config.yaml
model: "contrastive audio-text model"
text_encoder_causal: true
text_encoder_mlp_ratio: 6
text_encoder_qk_norm: false
residual_init: "none"
max_precond_dim: 512
max_grad_norm: 1.0
batch_size: 128
decay_fraction: 0.2
warmup_steps: 90
Rows from block 8 of the audio encoder of a small contrastive audio-text model, named by matrix and row number. Rows with one number belong to one channel. Each number is 128 + 24 x the weight over its row's rms, rounded and kept within 0 to 255. All counts start at 0.
After each channel's rows are labels from the 100 clips, of 14976, where the channel reaches its highest value: "responds to" is what is common among them. Only what is clearly more common there than usual is listed. The data: synthesised sound scenes: up to three everyday sounds over a background. In brackets: how many of the 100, against the usual share in percent.
# conv1: bottleneck pointwise conv (encoder.blocks.8.conv1.weight, 64x208x1x1), inputs 0-207
# conv2: growth 3x3 conv (encoder.blocks.8.conv2.weight, 16x64x3x3, transposed), outputs 0-15, a 3x3 kernel for each

conv1.15 [125 111 140  97 107 113 144 149 136 150 113 129  82 158 137 139 131 108 139 157 101 124 111 129 130 120 142 114 108  82 130 131 112 116 160 167 119 145 112 166 167 118 167 184 105 127 114 155 134  48 156 137 139 109 145 104 112  98 154 139 115 163  96 146 126  95 133 117 116 122 126 133  99 136 117 151 168 117 116 105 132 122 177  84 128 129 122 156 119  99 130 131 119 139 100 162 126 106 120 151 124 122 161 144  92 153 140 120 105 111 123 100 104 108 159 143 143 100 134 160 111  98 111 120  95 118 121 131 113 179 111 137 149 162 153 112 181 136 145 115 151 144 119 150 165 112 108 127 145 133 125 111 121 114 142 120 122 156 122  64 121  91 121 144  81  86 111 120  96 116 100 128 125 176 117 153 125  84 105 114 135 116 111 136 139 133 150 102 149 130 118 124 140 152 143 224 167 149  55 110 152 114 116 143 117 143 112 114]
conv2.15 [ 96 134  99 135 148 167 119 128 109 146 110  97 146 119 133 136 118 152 137 183 156 112 126 129 103 148 113 118 140 129 129 124 109 126 119 123 105 122 118 107 110 148 124 114 149 133 133 120 118 130 129 133 124 111  99 145 160  97 140 110 122  98 174 123 126 119 138  97 133 117 126 183 146 155  95 157  71 173 162 122 127 121 115 131 134 143 113 125 110 144 123 117 123 129 118 105 140 124 145 136 127  98 119 150  99 106 134 149 146  95  85 154 119 131 162 124 163  59 171 130 137 119 110 121 217  96 123 124 136 114 139 127 112 139 123  92 208 100 159  97 136 101  83 190]
responds to: applause (28 vs 5.6)

conv1.16 [174 126 118 120  92 168 146 137 109 131 110 162 120 137 116 111 109  88 134 120  97 118 111 115 119 145 119 137 133 125 127 139 131 123 153 119 177 123 150 119 140 108 195  93 130 138 156 125 113 102 148 127 149 172 122 165 111 107 170 145 105  98 151 156 120 150 139 133 138 134 156 116 133 182 128 136 131 144 110 149  97 122 117 132 152 138 107 102 102  66 128 113 120 151 134 113 115 140 159 206  91 120 202 106 120 102 148 103 164 130 148 132 118 115 107 131 114  71 126  87 145 124 135 120 113 163 125  93  93 142 126 100 138 125 168 104 195 141 137 125 142 152 122 110 111 102  88 112 104 109 146 101 108 145 129 109 146 116  91 104 114 117 125 105 149 116 114 133 169 146 136 128 122 164 122 123  69 120 111 115 118 148 135 131 139 146 172 100 146 103 140 150 127 100 141 202 102 103 113 140 159 111 127  95 136 106 121 103]
conv2.16 [ 81  86 169 197 122 126 123 132 128 145 125  89 117 132 141 163 107 101 128 147 106 118 130 163 127  99 143 118 138 145 131 142 117 121 116 122 121 151 164 131 124  87  91 115 163 120 144 141 134 130 134 143 121 107 138 163 110 112 173 113 105  98 168 112 113 112 133 111 149 106 115 147 108 161 170 202  69 148 140 125  67 145 108 132 102 127 102 150 152 153 121 110 149 112 124 170 112 115 149 119 140 100 140 100 136 137 136 126 141 101 119 144 134 157 107 160 123  95 142 101 163 168  83 123  95 145 130 160 138 136 133 105 125 136 117 114  78 138 140 154 129  90 125  95]
responds to: typing (33 vs 5.7)

conv1.31 [153 150 133 111 124 130 159 129 114 140 133 169 186 136  81 129 121 129 114 146 192 104 104 129 145 105 146 146 158 126 119 141 123 151 163 113 148 142 128 100 121 117 117 114 124 105 127 132 131 164 142 123 142 152 149 122 121 157  85 147  95 108 174  70 142 130 128 118 122 135 105 192 167 178  78 123 138 167  93 111 108 122 120 164 145 122 157 118 144 141 130 102 128  91 150 175 108 120  97 102 137 174 118  90 171 123 122 117 166 135 130 117 142 118  91 141 130 130 101 118 133 130 142 107 122 109 103 124 130 105  95 114  91 108 128 106  93 171  85 104 117 107  99 141  83 122 110 157  96 134 192 107 150 107 138  85 113 144  86 154 108 123 137 148 116 138 147 129 190 113 143 129 120 141 106 136 148 146 153 135 123 143 123 116 128 137 104 102 108 135 118 172  86 146 139 134 157 135  98 109 142 125 165 165 151 165 109 140]
conv2.31 [109 187 149 140 119 105 109 155 107 174  91 168 112 150  97 142 114 112 121 174 102 120 133 141 150 115 120 150  87 134 135 129 125 116 129 142 140 122 149 157 104 120 106 121 118 126 139 138 126 135 131 131 124 124 121  57 154 127 186  58 128 127 186 106 128 126 132 127 125 161 135  95 126 215  84  96 133 151 162  55 145 133 120 117 130 118 126 114 129 118 125  99 138 135 120 112 139 142 131 121 144 114 115 141 129 152 131 116 132 132 121 130 110 126 146 117 137 109 103 140 139 147  89  99 107 191 134 146 108 134 122 140 101 116 139 113 151  69 109 142 134 127 136  92]
responds to: engine (44 vs 5.2)

conv1.24 [170 137 128 131 105 144 117 112 129 151 129 116 190 131 173 123 120 164 109 121 122 116 135 126  87 148 115 121 112  98 186 164 140 124 113 148  94 130 111 120 106 125  83 115 130 143 145 127 142  98 109 124 151  96 108 164 135 131 137 178 143 131 117 139 107 178 151 123 102 148 107 105 110 116 140  92 130 133 115 110 101 147 163 126 106 133 122 112 146 116  92 133 138 157 152 124 152 148 118 203 161 108 110 167 116 156 149 151  86 182 121 169 113 118 152 147 154 111 141 100 115 113 133 159 157 115 151 122 175 149 174 119 125 149  78 115 131 138 146 135 128 132  71 139 102 168 110 157  96 130 131 136 123 152 145 154 137  98 139 152  69 138 129 128 129 133 125 138  66 144 118 108 124  72 102 153 120 136  77 104 119 184 126 166 148 107 135 147 103 153 139 162 151  96 132 127 134 116 154 115 118 133 139 132 120 108 115 132]
conv2.24 [159 139 123 115 141 110 168 123 110 111 129 121 106 108 112 177 198 120 141 122 116 135 116 137 112 154  98 135 126 128 134 143 121 112 132 133  95 145 122 154 116 142 129 113 121 135 139 127 133 125 122 124 120 130  93 152 178 125 104 118 202 103 101 121 128 123 108 129 141 122 112 113  98 137  79 141  64 164 115 192  64 111 122 102 121 145 127 143 112 149 121 117 134 132 137 117 121  96 133 130 114 116  99 123 134 128 143 166 132 122 122 110 132 144 130 122 185 149  88 171 209 133 119  40 114 118 145 122 149 136 116 120 120 124 122 139 131 147  90 127 132 145  95 110]
responds to: electric buzz (38 vs 5.7); bird chirping (27 vs 5.4)

conv1.33 [125 130 113 110 161  89 115 182 179 114 160 176 140 112 119 116 143 145 151 135 146 128 167 121 142 152 129 127 114 101 108 105 153 138 151  75 107 147 159  83  99 180 107 127 146 115 158 121 132 142 120 128 107 102 143 105 141 139  87 162 143 116 141 102 134 137 127 127 143 103 133 112 114 113 100 114 120  99 106 138 100 114 146 126 150 117 107 115 170 132 127  97 121  95 139 128 133 113  98 100 122 130 109  73 194 150  89 169 148 150 123 116 141 155 128 135 143 112 107 151 161 122  94 132 130  94 108 101 176 107 156 151 169 122 118 131  99 113  81 143 132 152 141 130 124 162 199 175 105 140 145 123 145 108  94 134  94 161 133 109 115 114 141 175 169 111 118 127 115 124 147 117 164 155 145 114 141 138 141 107 155 107 121 118 143 115 133 156 177 100 125 126  85 134  87 117 163 161 105 107 151 125 160 129 171 143 117 123]
conv2.33 [ 85 138 150 108 147  90 155 164 107 143 135 150 112  83 167 131 126 143 127 128  99 136 136 105 139 131 121 129 118 164 112 125 147 117 115 142 155 140  92 136 125 121  85 157 147 123 151  95 128 118 120 141 120 134 173 104  89 124 108 134  54 153 150 118 140 144 122 155  95 169 114 116 121 104 153 121 152 106 171  53 162 129 122 117 164 131 121  93 142 120 142 121 122 145 137 139 130 128 103 124 128 129 156 132 131 155 123  91 117 130 146 126 131 132 166 139 113 145  83 205  76 142 127  94 100 120  97 140 137 133 118 136 131 120 137 129 161 130  94 114 157 183  89  99]
responds to: electric buzz (51 vs 5.7)

conv1.63 [183 111 144 128  89  52 153 117 129 144 108 102 167 123 160 145 111 176 104 163 113 106 133 109 148 106 145 121 100 141 110 135 129 117 114 129 115 146 105 139 143 146  84 119  90 121 116 163 108  89 116 101 128 120 135 108 122 110 131 120 120  86 122 111 120 191 121 165 139 110 139 135 113 139 146 146 124 106 140 131  88 130 119 158  96 108 108  94 169 115 138 127 138 120  99 112 143 166 124 167 153  98 128 116 144 128  93 109 119 106 108 130 132 131 130 152 132 156 179 129 128 103 130 131 117 168 100 129  84 110  94 102  80 132  92 115 146 146 129 115 124 124 112 105 218 152 106 130 105 114 108 102 117 118 128 120 123 126 163 136  98 128 103 122 147  99 134 117  99 161  98 141  83 209  85 120 113 133 124 161 148 117 132 110 133 125 125 144 118 117 162 156 147 163 152 114 125 145 157  97 127 138 149 105 163 142  92 151]
conv2.63 [ 89  97 119 172 141 105 172 104 129 152  65 119  94 145 174 127 140 114 122 127 134 135 141 122  95 146 132 132 120 112 117 129 130 139 114 138 134 134 112 119 110 134 125 125 140 122 146 130 132 128 114 129 137 130  79 192 102 158  69 198 126 123 110 110 135 138 130 138 116 124 138 126 141  46 148 182 144  80 111 165 141 157 114 131 100 146 133 136 102 142 131 137 138 108 131 130 141 118 107 131 142 134 143 151 101 103 129 129 156 117 105 106 127 106 131 130 120  66 112 178 179 103 114  99 159 147 115 141 128 131 142 116 132 132 144  87 113 111 121 179  80 116 137 149]
responds to: water drop (36 vs 5.2)

conv1.14 [153 133 128  75  89 127  62 134 120 112 146  91 146 102 158 150 107 131 128 144 133 131 160 126 114 118  88 125 135 157 200 128 138 156 164 172 148 104 104 132  95 125  89 162 158 103 103 131 111  95 121 104 109 144 118 105 150 152 136 124 130 132 137 121 137 140  98 112 143 130 136 113 128 119 143 114 142 156 131 112 137 118 130 128 152 129 112 119  80 121 106  85 110 149 149 110 121 151 162 101 148 166  84 144 114 127 134 121  92 148 125 121 150 115 121 120 132 130 118 140 138 132 138 108 109 138 117 146 127 186 162 110 162 134  84 150 189 164 158 137 151 100 147 180 140 123 112 106 131 132 118 172 106 138 141 114 131 140 131 112 167 129 135 120 141 152 135 123 177 156 145 148 138 125 134 127 135 134 177 171 145 108 138 114 154 134 190 109 209 131 144 119 111  73 152 169 157 101 142 166 167 130 121 116 113 143 130 107]
conv2.14 [ 96 155 128 123 159 146 137  97 106 135 117  88 107 139 116 146 114 153 101 122 134 160 128 161 122 111 137 143 156 131 118 113 120 159 136  94 123 142 143  96 115 153 122 146 134 127 141 141 111 125 129 147 123 116 125  83 182 116 157  85 105 147 146 122 134 127 128 126 124  92 130 157 174 109 102  42 144 178 175 105 120 114 136 107 129 100 165 134 142 129 140 159 106 163 155  84 132 131 112 118 155 146 110 130 152 121 137 134 118 116 130 116 135 121 146 160 132 201 156 119 117  41 114 120 155 141 138 126 145  98 105 146 133 124 134  84 168 124 106 135  95 164 128 115]
responds to: electric buzz (87 vs 5.7)

conv1.34 [107 118 140 168 132 170 122 147 121 141 123 131 122 141 106 126 107 129 115 130 118 120  88 111 134 113 157 133  91 132 177 132 117 133 131 153 138 114 147 107 146 115 115 173 125 128 132 145 119 130 126 161 131 171 129 111  80 104 108 145 133 148 117 137 136 114 141 102 110 144 115 123 137  91 142 145 134 226 120 129 110 162 123 123 176 138 140 132  97 110  90 181 117 133 158 145 127  89 106 109 150 154 158 178 111 125 125 118 129 124 115  98 114 140 135 105 116 134 142 177 124 151  93 118 170 174 131 138 106 114 183 129 165 128 135 134 143 104 128 106 147 134 125  77 105 170 170 135 138 157 101 154 149 133  75  87 138 108  98 111 193 130 138 136 137 152 110 148 168 113 176 143 105 179  94  99 122 128 155 141  96 140 119 130 118 113 139  86 107 136 130 124 145 113 139 158 140 142 108 123 114 164 115 126  76 151  83 116]
conv2.34 [179 101 154  98 148 160 115 105 138 114 136 108 135 134 120 104  91 147 167 139 163  99 110 124  93 121 160 123 128 132 123 146 111 139 164  84 123 114 114 108 135 142 127 153 126 120 117 118 116 138 152 122 135 134 132  89  99  89 130 206 189  89 127 145  87 145 126  92 159 140 125  96  92 175  93 129 171 112 194  79 123 135 135 142 139 115 133 126 138  98 132 156 152  89 112 143 117 136 128 112 106 150 136 112 145 150 138 123 119 129 122 140 133 101 143 113 153 151 196  87 108 138  94 143 179 114 126 130 121 147 131 133 143 113 135  94 131 138 134 118 165 134 125 125]
responds to: vacuum cleaner (41 vs 5.8)

conv1.49 [149 103 111  98  98  91 119 134 156 115 135 150 137 121 156 134 112 172 155 138 138 124 115 116 112 138 142 137 114 107 123 143 138 101 183  92 117 117 134 122 135 108  89 149 146 145 171 105 116 131 109 159 131 118 113 143 105 128 130 149 118  97 129 151 106 176 155 155 155 151 181  88 109 101  79 132 125  97 123 150 122 110  98 145 106 152 104 165 123  77 133 167 106 137 135 134 131 132 124 150  80  79 152 126 130 139 148 118 117 125 125 159 130 106 120 130 144 121 146 126 167 140 129 156 181  79 121  88 154 120  97 106 136 107 153 135 193 133  98 156 148 184 144 125 130 103 166 137 118 173 143 126 136 121 144 138 175 121 151 147 131 179  63 142 108 136 117 147 150 123 147 104 123 164 124 109  97 117 161 110 151 108 140 128 147 133 158 128 150  92 154  90 108 140 144 174 125  92  91 116 177 124 125 124 117 129  98 125]
conv2.49 [ 99  83 123 158 101 151  97 157 145  97 136 119 113 112 179 143 115 133 122 142 116 136 121 137 147  73 166 107 131 116 141 118 122 135 155 126 129 161 131 139 134 123 108 163 106 109 158 161 121 133 135 122 121 115 102 196  99 133 107 148  95 106 135 118 139 147  69 118 130 112 156 150  72 169 104 143  98 142 213 135  79 145  92 128 145 148 118 133 159 123 103 140 135 128 109 139 141 128 133 137 113 143 142 113 141 120 148 114 111 120 123 116 154 141 109 162 129 154 129 155 104  98 131 141 117  89 109 154 149 139 131 115 127 150 124 107  83 199 111 142  92 100 141 144]
responds to: electric buzz (32 vs 5.7); engine (29 vs 5.2)

conv1.44 [117 102 120 101 122 147 117 117 131 127 147 127 114 131 157 110 138 198 111 115 167 136 136 123 166 137 106  98 116 157 179 129 113  92 155 109 147 138 142 138  80 133 115 210  87 135 125 141  83 131 119 123 107 136 121  91 121 131 124 168 100 126 107 128 124 166 125 122 140 126 110 116 121 126 128 121 108 149  85 154 135 105 133  95 158 143 112 121 106 113  96 149 124  92 120 103 129 116 132 135 128 134  94  98 104 119 135 113  85 115 108  94 137 121 112  79 180 112  94 130 108 174 104 139 111 128 105 149 129 138 160 119 135 164 123 134 161 127 119 123  86 139 114 133 142 124 122 185 193 151 120 127 143 150 139 160 114 141  77 127 174 128 118 145 159 111 138 160 197 102 127 138 123 102 140 123 118 136 139  96 113 149 105 121  81 129 177 134 144 115 154 125 102 178 101 130 129 115 181  99 119 144 144 134  81 130 107 112]
conv2.44 [115 165 133 114 134 203  90 113 112 131 133 111 144 137 128  98 136 142 179 149 158 103 120  75 132 111 166 122 115 124 127 138 140 110 132 106 135  93 138 155 168 125 116 109 110 128 137 124 132 134 147 125 141 108 180  80 118 111 155 129 115 119 119 139 144 124 118 127 138 145 122  97 110 170  83 136 102 130 162 159 123 109 120 138 153 157 104 124 112 125 147 105 140 122 118 114 113 121 151 129 146 131 145 116 119 140 136 112 107 130 136 145 108 120 119 143 148 217 161 129  75  52  81 185  94 149 102 126 127 150 127 132 143 133 102 104 127 141  86 128 139 177 141 106]
responds to: electric buzz (27 vs 5.7)

conv1.36 [197 127 114 141 112 157 118 133 119 115 129 113 137 100 133 127 136 160 133 120 144  92 133 139 173 148 135 135 131 145 143 117 151 136 132 101 142 130  98 103  84 131 118 102 106 167 152 134 114 131  96 115 134 136 124 134 122 159 169 130 115  89 145 144 124  98 102 106 147 128 155 129 124 141 148 133 116 135 144 149 129 107 126 164 135 140 100 107 147 103 140 155 165 135 141  89 147 158  78 104 160  90 112 130 188 101 133 136 151 149 139 140 157 107 142 109 112 166 113 109 107 162 126 111 151 173 142 126 124 109 147 129  86 121  97 122 114  99 140 119 146  95 109  78 110  97 164 148 146 104  55 158 159 154 119 110 137 119 132 108 137 170 171 126 180 124 135 152 173 148 152 137 130 161 101 151 172 136 149 143 115 159 118 126 102 116 154 137 117 123 127 117  98 190 108  48  80 128 165 143 118 117 150 133 135 132 146 119]
conv2.36 [112  89 162 142 156  94 152 105 138  90 147 154 115 120 113 137 147 113 123  65 109 151 131 136 113 137 169 134 147 149  98 160 139 134 128  98 152 144 140  77 155 135 114 107 117 124 152 126 127 142 125  96 118 135 185 145  99 136  62 163 135 137  84 152 138 114 126 128 127 144 117 108  87 108 132 178 170  40  74 161 124 122 131 150 111 132 123 156 125 117 155 117 145 123 115 140 122 151  94 111 148 143 152 115 125 127 122 142 114 133 122 150 130 121 150 121 102 162 166 119 102 105  93 125 110 146 135 138 125 123 154 107 116 119 135 123  55 153 129 148 116 144 135 116]
responds to: electric buzz (72 vs 5.7)

conv1.55 [124  85 175 116 155  92 170 161 138 132  97 145 102 132 187 138 121  85 106  73 113 132 144 133 116 133 144 123  81 103 126 148  98 123 115 117 131 144 110 158 180 143 147 100 120 137 117 124 150 107 166 104 159 110 122 138 140 121 174 162 119 142 150 132 133  97 108  88 100 109 153  76 106 120 160 162 123 125 136 116 171 123 175  80 160 122 127 131 111 142 133 116 127 134 123 138 128  96 134 175 119  99 159 121 119 128 145 157 108 128 165 123  93 110 146 124 126 114 144  90  81 111 152 147 142 133 104 162 127 128 125 140 141 130 128 124 151 100 149 121 141 130 163 144 154 115 117 112 150 114  97 123 166 140 131 139 147 154 100 127 161 159  76 111 127  85 152 135  68 112 119 146 139 106 111 155 116 118  93 129  99 118 125  99  89 174 149 116 123 161 117  86 110 144 133  75 101 157  88 105 128 111 107 116 121 141 164 114]
conv2.55 [127  70 132 169 147 118 126 117 128 111 121 129 135 166 115 119 142 125 117 125 135 147 136 129 138 151 101 100 133 165 140 129 123  95 135 162 115 158 137 113 132 122 165 119 128 182 122 114 125 120  84 148 131 129 142 156 114 127 146 145 141  86 108 107 128 154 147 138 125 109 125 119 145  60 160 161 125 187  55 137  81 136 144 147 114 122 118 150 136 109 113 145 136 112 124 112 114  86 160 148  98 115 122 117 126 134 161 140 106 140 122 136 123 135 110 137 128 175 110  82  71 156 179 119 175  79 168 116 135 138 107 114 141 142 102 160 163  95 163 142 154 109 128 114]
responds to: applause (35 vs 5.6)

conv1.9 [ 86 109 153 146 110 134  87 166  96 105 112 109 113  93  63 154 162 102  98  78 109 101  82 121 110 112 126  91 137 148 137 128 142 115 117 108 115 113  84  97  70 163 128  96 101 112 127 146 137 128  95 125 165 118 112 119 148 121 127 136 122 131 119 120 127 169 103 134 123 169 112  91 120 102 112  78 114 157 142 177 123 169 115 116 154 142 130 127 121  96 109 105  89 139 130 105 157 126 128 141 182 149 124 111 156 142 144 116 135 158 142 141 106 135 145 134 140 129 108 131 163 152 129 105 124 149 108  91 119 138 126 105 161 129 102 108 149 114 159 129 157 117 157 117 104  96 180 110 151 132 157 107 116 129 166 114 181 111 151 110 133 152 138 144 145 158 149 115 189 141 106 120 155  92 132 168 133 108 131 106 125 135 145  90 156 147 161 120 122 152 135  92 156 155 152 153  80 147 163 137 123 148 152 146 101 149 139 106]
conv2.9 [117 152 124 139 158 112 152 145 146 138 139 119 101 112 127  93 118 143 122 115 137 111 148 128 122 127 102 123 144 128 138 121 118 137 121 120 117 122 112 116  89  99 110  82 126 120 121 129  96 110 124 104 114 144 126 114 144 127 142 140 104 142  81 170  89  72 159 142 119 100 162  82 158 122 151  97 169 149  56 125 156 122 128 128 134 111 130 128 105  96 128 119 130 118 123 115 127 131  92 127 134 108 117 131 113  98 116 115 158 113 111 123 102  93 127 104 120  50 126 131 115 150 173  56 139 149 135 139 123 108 106 117 110 103 119 209 148 126 120 191 142 121 183 130]
responds to: electric buzz (52 vs 5.7)

conv1.27 [182 118 168 149 127 118 143 131 107 161 110 149 158 144 155 124 122 129 134  73 135 107 129 145 108 148 142  92 118 155 123 125 119 161  96  78 161 119 143 156 124 111 135 122 148 135 161 141 151 115 173 103  94 120 154 147 118 120 119 121 115 146 154 139 104 103 122 130 104 128 132 110 155 148 141 137 134 100 170 125 141 106 129 152 147  96 100  79 152 117 154 132 144  74 154 100 102 130 116 140 104 105 110 101 104 116 139 146 155 115 119 121 123 113 129 108 108 132 102 112 126 123 146 137  68  74 113  53 102 103 127 145 114 122 131 114 106 134 131  94 137 122 162 128 137 114 129  84 118  96  94  98 132 159  95 126 130 153 103 177  82 123 131 143 147 156 148 182 126 131 139 101 112 116 139 134 111 120  92 141 152 156 102 150 118 144 109  69 121 171  90 126 123 158 161 108 132 134 118 113 131 120 110  76 156 109 200 109]
conv2.27 [ 57 126 175 135 169 132 112 137  71 156 119 139 100 160  96 157 111 146 173 124 109 121 138 159 127 111  99 122 116 122 136 128 115 115 101 145 128 157 115 147 145  91 132  85 119 145 121 113 125 132 132 133 114 149 129 125 152 133 134 104 144 192 106 139 116 126 124 130 120 122 129 126 156  75 130 200 135 143  49 171 107 132 129 126 125 119 117 128 134 142 127 139 109 131 115 120 122 135 122 132 119  92 113 128 138 121 144 133 118 163 127 134 104 101 100 120 132  75 158 142 141 176 133 133  75 120 151 107 130 133 113 130 129 107 143 172  97 115 139 184 144 107 168  85]
responds to: helicopter (42 vs 5.8)

conv1.4 [137 124 115  83 159 135 155 138 138 130 147 114 137 118 126 118 129 153 124  70 146 148 163 159 132  90 121 105 138 114 105 164 133  91 120 143 133 157 139 113  87 110 162 148 123 137 113 122 160 141 121 128 106 168 162  90 122 129 102 102 109 128 127 123 109 148 138 122 120 164 121 109 128 105 129 151 116  72 107 145 178 155 147 143 111 131 164 128 125 153 132 224 153 148 117 157 138 113 113 141 106 110  98 121 118 123 155 125 121 122 170 122 119 118 127 139 119 118 117 167 103 134 128 121 113  87 136 161 141 172 150  81 153 101 107  96 122 117 118 140 151 177 155 145 113 102  85 116 112 143 132 141 139 155 160 165 114 115 157  37 121 107 110 140 126 127 105 117 141 114 116 129 165 114 180 101 164  96 152 137  71 107 136 105 132 123  86 167 129 131 119 156 103 129 114 130 135 140 138 135 110 154 132 116 140 126 184 109]
conv2.4 [ 98 147  81 135  85 150 150 141 115 118 131 138 135 179  88  81 110 124  98 118 150  97 141 110 107 182 119 154 153  95 160 151 140 106 144 114 153 138 136 185 142 146 128 130 137 156 131 121 177 114 138 147 128 153 116 130 159 158 104 151  96  93 125 175 116 116 159 129  75 171 111  97 112 156 137 128  55 149 131 137  85 146 145 116 112 150 132 144 129 120 146 113 136 161 119  98 165 123 121 141 134 115 134 127 127 145 140 130 132  97 139 125 136 123 132 116 113 167  82 167 107 104  91 137 107 136 125 141 130 137 127 137 122 137 134 163 104 130 121 152  95  71 157 106]
responds to: background: none (47 vs 22.6); clock ticking (28 vs 5.2)

conv1.12 [112 150  97 118 129 123 157 165 159 107 128 146 111 110 137 115 142 155 151 151  99 133 101 138 153  99 178 101 144 128 154 154 121 136 183 120 133 111 123 148 107 129 107 158 147 113 163 148 128 161 108 144 117 112 119 111 114 130 124 113  93 117 141 117 122 124 111 126 153 133 134  80 109 157 108 143 120 115 129 136 104 116 142 161 126 140 140 147 146 105 164 199 166 103  83 150 145  91  90 136 154 107 126 133  88 128 128  94 165 106 107 107 133 147 125 113 124 134 130 202 148 155 124 140 135 149 115 114 143 120 159 143 119 144 136 111 104 133  82  79  96 137 124 128  75 167 146 160 168 131 173 137 150 134 144 150 135 118 128 107 127 116 154 120 132 133  93 151 114 126 154 156 122 135 149 136  88 132 143 176 160  86 155 136 104 137 140 183 128 106 137 128 114 139 100  69  90 175 105  96 132 139 120 108 101 165  71 114]
conv2.12 [121  71 120  89 101 144 185 175  85 117 120 159 139  83 164  84 116 134 143 137 158 100 117 130 115 115 136 116 144 135  93 151 120 129 142 113 133 124 163 132 131 128 123 131 113 124 117 115 152 114 134 121 154 130 164 133  78 171 140 104  88  66 170 152 159 117 144 100  90 158 119 151  65 190 123  95 130 146 130 149 103 142 124 146 126 142 149 141 132 115 119 145 155 101 121 109 160 128 115 139 121 126 164 119 108 155 129 121 126 130 142 150 131 115 160 118 122 114 201 138 113 138  64 122 117 124 123 133 131 130 128 124 131 126 116 151 101 124 145 137 119 120 117 179]
responds to: text has "noise" (28 vs 7.3)

conv1.10 [155 136 126 120 151 139 142 154 159 116 144 152 123  99 106 108 113 130 158 166 148 134  75 120 161 128  98 172 189 136 127 115  79 139 140 167 127 107 135 116  83 142 122 123 146 126 132 122 115 105  95 159 120 119 145 141 117 155 117 162 130 107 133 137 122  85 120 117  90 140 138 169 124 138 115 110 154 166 118 101 159  80 137  90 125 105 139 142 137 140 125 115 100 132 132 129 124 119 112  62 111 109 102 151 120 133 107 112 120 119 135 124 133 102 110 157 107 119  71 135 114 147  80  85 104  68 115 134 109 110 119 133 189 126 115 111 122 120 121 111 153 122 113  98  92  93 143 120 133 133  53 162 125 128 117 123  72 137 121  94 105 138 107 146 131 150 134 170 170 126 150 116 146  83 167 131  94 136 145 142 156 135 150 104 112 122 111 131 130 130 136 124 180 117 139 106 151 133 129 164 148 123  87  98 120 104 177  88]
conv2.10 [212 160 100  49  92 133 132 155 156 126 137 117 113 123 119 128 103 175 134 130 144 135 139  97 123 127 147 125 132  98 122 124 115 129 137 131 127 130 112 107 157 117 121 129 123 108 129 102 123 137 134 112 127 119 118 126 152 117 125 104 129 190  83 137 112 162 130 122 116 127 109 140 196 106 105  61 224 120 125 126 124 100 122 122 145 120 150 117 144 117 152 150 109 146 131 113 138 139 102 131 113 133 105 145 130 138 127 128 109 132 146  90 152 123 131 124 128 127 202  69 142 112 148 123 105 133  95 128 118 113 139 133 129 112 144 130 145 113  99  89 165 135 105 117]
responds to: chatter (25 vs 5.4)